A small image classifier, trained from scratch: 14800 steps, 23.2 epochs.
Rows from block 6 of a small image classifier, named by matrix and row number. Rows with one number belong to one channel. Each number is 50 + 15 x the weight over its row's rms, rounded and kept within 0 to 99. All counts start at 0. After the name is the row's rms in percent of the matrix's.
After each channel's rows are labels from the 100 images, of 14848, where the channel reaches its highest value: "top examples" is what is common among them. Only what is clearly more common there than usual is listed. The data: simulated grey scan slices of phantoms with and without marks. In brackets: how many of the 100.
# convs0: first 3x3 conv (model.blocks.6.convs.0.weight, 128x128x3x3, each kernel summed), inputs 64-127
# convs1: second 3x3 conv (model.blocks.6.convs.1.weight, 128x128x3x3, transposed, each kernel summed), outputs 64-127

convs0.86 087:57 45 71 44 70 40 44 28 78 55 53 58 39 58 46 27 34 30 53 48 62 46 70 50 55 54 42 67 40 42 43 37 47 34 47 21 25 53 47 41 41 61 61 24 70 67 40 58 32 77 27 59 49 39 24 38 75 51 38 55 42 38 43 36
convs1.86 092:41 46 47 65 35 43 86 21 50 58 34 59 59 89 24 36 46 49 39 37 20 26 56 79 34 55 77 68 39 54 54 41 45 41 39 51 59 54 49 55 44 51 68 62 57 46 42 20 59 24 36 46 53 61 60 52 45 44 48 36 52 72 37 22
top examples: dark spot (81); side: left half (69)

convs0.93 088:57 14 53 47 29 55 30 55 63 42 74 76 47 79 47 40 70 46 38 60 70 62 46 77 41 27 78 71 29 81 48 31 57 23 42 28 30 45 45 43 24 56 62 44 49 43 38 31 62 53 18 70 24 47 61 33 40 42 60 48 48 33 57 50
convs1.93 094:46 64 48 07 72 35 65 34 41 45 62 63 61 77 74 46 55 42 37 30 56 33 41 55 49 45 68 46 26 62 49 32 54 33 66 77 42 51 58 50 55 58 62 64 44 57 56 55 50 22 67 68 37 37 89 62 50 56 62 63 55 70 55 67
top examples: several spots (58)

convs0.34 096:49 69 33 62 35 12 52 52 83 94 32 64 53 66 44 23 45 48 56 58 73 57 24 79 55 40 35 65 74 51 59 41 45 25 45 29 52 45 31 43 46 54 72 40 45 58 43 55 69 25 43 47 43 61 58 49 56 47 52 49 38 46 40 51
convs1.34 081:54 58 53 74 30 49 35 62 32 36 37 36 48 48 70 32 26 38 47 42 86 67 51 45 70 60 54 58 38 32 17 26 50 46 26 65 45 28 56 64 49 36 70 55 46 64 40 54 23 45 45 65 61 49 75 62 40 56 53 70 39 57 61 54
top examples: crack in bone (58)

convs0.67 100:62 38 25 41 52 54 77 45 45 30 40 51 75 62 74 35 51 37 40 36 38 30 60 34 18 58 40 37 89 30 66 41 61 46 45 49 45 36 60 72 44 66 47 63 54 48 34 77 69 39 65 33 58 49 70 38 39 70 38 86 39 47 59 53
convs1.67 113:60 56 53 50 26 46 77 65 64 28 42 42 42 46 39 29 56 40 57 71 33 39 56 63 40 45 66 49 28 48 47 23 39 51 68 35 80 61 64 46 73 27 58 57 40 53 48 29 33 25 77 37 23 29 39 38 57 61 79 48 57 55 25 35
top examples: ring (38)

convs0.44 084:53 22 52 62 25 52 67 70 52 62 58 42 38 41 58 47 46 60 70 45 38 54 09 64 81 68 61 72 49 66 21 59 47 68 71 44 27 49 61 61 30 56 62 69 39 55 60 28 38 57 38 64 55 52 40 38 25 49 31 37 36 35 77 54
convs1.44 115:51 51 48 53 81 39 58 61 36 55 60 69 79 37 25 69 53 53 49 82 44 41 65 63 59 42 63 52 61 47 53 80 36 53 49 68 54 16 49 64 75 62 45 17 47 47 39 72 48 45 82 65 81 45 30 40 56 50 45 52 67 67 23 37
top examples: bright spot (44)

convs0.19 089:53 18 15 72 52 45 61 41 59 41 68 57 13 32 52 41 39 24 50 49 45 52 71 37 48 40 47 63 50 37 50 68 54 62 68 53 39 50 52 58 41 57 59 44 63 47 52 65 45 61 34 61 63 59 59 60 41 39 13 34 78 57 50 86
convs1.19 102:30 50 50 70 74 68 12 69 52 43 39 46 37 68 40 53 54 57 60 49 33 52 34 46 57 68 70 54 41 42 46 29 59 70 36 35 45 46 18 74 45 50 53 57 43 46 42 77 68 38 54 42 56 18 53 25 58 64 36 59 48 23 42 58
top examples: several spots (86)

convs0.54 097:47 33 88 49 13 75 28 58 41 22 44 51 45 54 40 50 43 75 47 47 40 37 48 67 38 60 56 30 36 41 42 59 68 38 66 59 48 32 76 51 29 18 57 30 58 41 66 40 50 34 67 50 83 42 55 43 42 65 45 56 50 63 40 69
convs1.54 099:23 44 42 39 66 62 47 50 48 32 24 45 30 50 63 76 54 07 54 32 50 59 55 51 68 19 29 38 60 28 76 27 38 64 36 51 35 66 49 44 68 59 37 78 28 32 34 39 38 56 26 34 47 49 34 60 45 51 58 49 79 38 63 57
top examples: ring (68); chest (65)

convs0.25 101:58 46 46 71 22 14 32 69 51 40 33 54 41 56 25 62 39 27 48 34 38 39 62 43 52 37 40 42 44 27 51 47 51 50 28 47 45 41 74 46 08 51 46 37 46 51 72 21 59 45 77 41 32 48 54 57 39 63 43 31 16 68 39 39
convs1.25 098:74 38 78 69 43 53 40 38 43 31 70 56 37 54 58 41 52 33 50 54 64 42 64 72 46 46 40 46 29 56 22 41 66 69 53 19 59 29 38 23 59 26 41 95 44 65 51 51 42 45 68 47 41 67 52 46 57 42 58 74 71 15 55 42
top examples: ring (100)

convs0.21 114:50 42 66 47 57 70 37 19 57 42 46 51 26 69 54 27 57 43 45 60 63 77 51 71 37 47 44 21 74 58 43 51 48 49 49 32 32 81 46 13 41 63 65 33 63 53 39 38 52 21 20 87 53 37 36 77 63 48 32 37 38 60 48 70
convs1.21 104:50 55 45 39 54 22 40 39 46 26 58 70 32 47 58 39 61 38 37 33 48 52 68 51 42 16 46 61 48 40 55 62 40 42 50 57 46 36 86 72 38 59 68 49 40 38 39 55 40 80 63 40 49 35 58 43 72 42 39 53 59 74 58 35
top examples: crack in bone (60)

convs0.105 103:61 81 30 42 24 49 64 45 39 63 71 41 44 39 42 44 84 25 63 22 28 62 30 41 18 49 40 68 37 40 24 56 55 60 59 84 31 26 49 37 59 56 71 60 57 52 49 55 34 55 53 44 29 72 40 86 41 62 42 62 55 52 70 49
convs1.105 106:45 47 45 83 59 33 57 49 16 14 53 49 44 63 31 33 29 57 51 48 54 41 85 40 35 45 46 69 33 63 40 31 49 89 50 51 42 82 80 58 46 52 29 50 26 35 33 55 59 44 50 38 42 47 41 41 38 20 52 27 63 56 14 49
top examples: crack in bone (83)

convs0.100 095:52 48 35 76 23 62 67 71 76 71 40 40 40 48 53 73 73 47 47 28 59 18 69 52 53 53 47 46 79 16 23 35 21 51 36 33 49 47 37 56 44 54 41 45 71 54 27 47 61 33 69 66 82 47 59 55 53 61 33 50 58 56 34 45
convs1.100 095:37 51 60 31 36 54 36 53 52 72 45 83 30 30 71 55 70 63 71 42 44 51 56 24 53 58 63 44 36 68 39 53 41 51 55 72 67 32 58 43 71 34 47 35 54 26 65 51 64 49 50 30 19 57 31 42 61 77 51 41 60 64 18 66
top examples: ring (86)

convs0.82 110:56 49 62 38 56 53 12 65 41 21 40 39 40 53 43 36 38 52 32 44 57 52 50 62 16 59 36 39 23 59 36 52 58 62 49 09 28 35 64 48 24 45 50 58 58 28 55 49 57 55 45 56 48 48 45 63 49 49 24 54 26 58 26 40
convs1.82 102:27 37 36 38 32 58 44 49 19 63 53 59 43 36 47 56 68 61 52 47 40 56 70 53 65 58 57 35 24 47 66 52 64 54 71 51 79 55 37 49 36 64 36 53 33 32 48 38 38 47 67 55 54 37 62 51 23 27 59 43 61 16 60 46
top examples: crack in bone (83); side: left half (83); limb (61)

convs0.101 105:49 60 56 29 36 28 44 26 31 70 43 92 62 54 68 56 35 46 36 59 50 46 30 71 49 69 41 67 28 56 47 53 21 57 37 58 47 49 63 41 54 47 38 61 44 58 35 59 48 75 58 35 27 65 70 19 52 38 47 60 81 53 37 41
convs1.101 098:42 29 74 24 46 77 42 58 53 49 47 45 41 50 54 58 28 83 39 50 50 43 74 58 38 55 52 32 48 54 58 45 47 48 71 77 44 42 81 48 47 40 24 42 93 41 36 50 26 15 31 61 60 32 60 46 39 49 16 41 26 16 60 44
top examples: dark spot (64)

convs0.28 118:37 56 78 47 48 76 58 44 52 48 38 49 42 54 31 25 60 54 47 57 39 56 37 57 43 36 81 36 59 08 55 32 45 60 47 66 52 33 44 64 61 44 41 27 44 74 63 35 43 42 17 66 51 56 46 29 42 52 48 16 48 41 69 30
convs1.28 092:52 31 32 29 25 10 23 39 73 61 63 54 48 50 67 42 62 47 56 62 45 78 34 34 53 18 39 48 68 49 39 68 41 48 59 45 35 50 40 36 32 37 41 64 66 35 32 76 47 66 47 33 67 43 72 68 94 45 57 41 56 65 54 65
top examples: dark spot (65); limb (61)

convs0.35 125:40 53 58 38 62 52 59 39 27 37 31 32 61 59 35 49 50 51 68 38 38 64 59 65 36 38 18 23 20 42 29 57 22 50 36 54 46 53 23 57 59 47 33 51 56 78 44 66 57 57 69 54 47 77 28 60 86 36 34 62 37 70 48 52
convs1.35 101:33 68 37 64 58 64 40 50 73 49 45 57 47 46 44 47 74 74 34 15 21 37 57 45 58 43 44 64 25 42 61 62 45 63 62 54 44 55 42 23 52 73 24 46 72 54 77 29 62 55 74 61 63 33 37 53 40 78 34 43 69 39 55 62
top examples: crack in bone (44)

convs0.69 097:37 36 27 29 80 25 62 38 62 46 51 62 44 34 57 44 24 38 52 43 53 47 84 55 64 47 33 55 51 52 47 23 45 73 59 34 33 37 41 35 39 42 40 55 54 20 55 65 51 57 45 61 63 44 40 38 48 46 54 55 00 80 50 41
convs1.69 105:60 32 53 46 84 62 55 63 35 41 60 58 26 58 45 22 33 48 50 65 29 56 46 65 22 40 51 43 65 33 50 37 66 76 66 66 93 53 57 51 47 36 67 58 75 76 59 58 64 69 62 55 53 55 60 60 28 50 36 50 61 62 70 43
top examples: several spots (61)

convs0.10 088:57 29 43 64 43 49 31 30 43 66 76 56 54 58 46 45 56 38 42 50 52 51 36 49 28 52 38 20 38 48 67 32 39 22 46 46 56 47 65 35 38 40 51 51 57 60 53 33 77 51 17 53 35 57 65 51 76 57 65 42 34 63 63 65
convs1.10 096:43 51 38 48 47 63 55 34 55 40 79 54 65 58 16 38 41 51 36 61 57 17 48 63 27 50 38 45 58 60 47 50 56 50 70 41 46 46 47 32 33 79 32 36 34 66 27 48 65 46 46 77 75 30 38 37 83 25 66 38 61 68 61 50
top examples: several spots (48)

convs0.36 094:41 48 67 28 40 20 37 35 90 28 38 77 37 30 36 36 59 68 50 34 15 43 39 32 64 64 75 60 68 60 74 39 76 54 29 32 45 41 62 28 47 53 53 59 49 56 41 43 37 51 15 54 24 50 20 51 59 48 60 49 55 55 29 55
convs1.36 107:72 50 50 53 54 54 44 66 19 43 60 81 67 48 73 41 21 47 43 44 72 45 70 27 37 50 37 40 69 54 48 46 73 61 38 40 42 60 97 33 61 63 51 43 48 54 59 77 27 77 51 45 28 42 88 39 75 31 51 61 42 54 31 52
top examples: crack in bone (92)

convs0.85 101:32 09 73 30 47 78 55 46 37 25 59 31 32 47 53 52 64 42 58 24 33 66 40 57 59 66 54 66 47 33 42 52 55 50 67 27 54 44 38 66 42 51 66 37 65 51 59 39 52 60 37 50 40 46 37 65 36 30 30 48 58 70 49 54
convs1.85 103:40 32 77 51 72 86 63 64 46 55 71 17 24 58 46 38 63 48 54 52 46 74 19 65 48 50 65 44 64 60 59 34 31 38 66 48 47 73 20 48 69 49 34 28 55 62 48 60 46 49 60 50 50 52 37 37 39 72 52 64 41 39 59 53
top examples: several spots (67)

convs0.88 083:40 38 62 55 51 53 54 57 37 35 55 26 30 35 74 43 42 31 44 43 19 49 55 59 41 53 75 57 36 63 50 46 70 33 24 53 21 49 43 47 46 23 39 63 27 65 29 62 60 69 37 57 57 22 28 49 40 33 70 62 36 75 50 47
convs1.88 106:62 23 55 37 63 50 44 55 69 71 56 59 38 80 40 21 57 43 40 44 61 40 38 43 55 45 73 28 48 38 29 50 56 43 48 59 52 24 65 68 48 50 26 52 58 60 46 38 40 66 73 49 93 57 60 50 39 58 34 34 57 64 90 62
top examples: several spots (99); side: right half (78); limb (77)

convs0.114 099:70 36 41 83 51 34 38 84 51 55 70 40 48 59 44 61 65 35 51 52 45 35 63 49 39 47 31 55 38 44 29 54 56 81 43 39 53 52 59 65 38 39 50 53 53 32 81 23 48 42 76 40 45 60 51 41 42 86 59 50 36 62 36 68
convs1.114 109:38 52 57 60 50 50 62 39 24 46 38 39 75 71 51 79 53 69 44 51 34 26 55 71 56 60 63 29 50 51 58 38 49 43 33 57 51 46 53 58 52 50 62 35 30 52 25 54 42 45 52 82 26 63 70 64 49 58 52 55 51 68 52 51
top examples: dark spot (92)

convs0.118 102:58 55 53 47 32 38 34 55 88 46 21 61 26 45 25 62 70 19 25 45 61 57 49 46 43 65 44 68 86 23 35 40 45 67 23 59 37 21 38 47 37 48 60 36 66 71 48 60 69 42 63 64 54 50 50 39 53 58 68 47 32 34 39 45
convs1.118 095:62 40 24 47 36 30 37 38 17 52 37 76 46 46 69 39 69 37 49 60 57 50 65 30 70 60 59 41 38 55 61 33 38 52 58 42 65 53 73 59 78 43 57 59 47 33 28 68 54 58 52 54 30 43 52 56 52 37 31 57 55 52 29 28
top examples: crack in bone (99)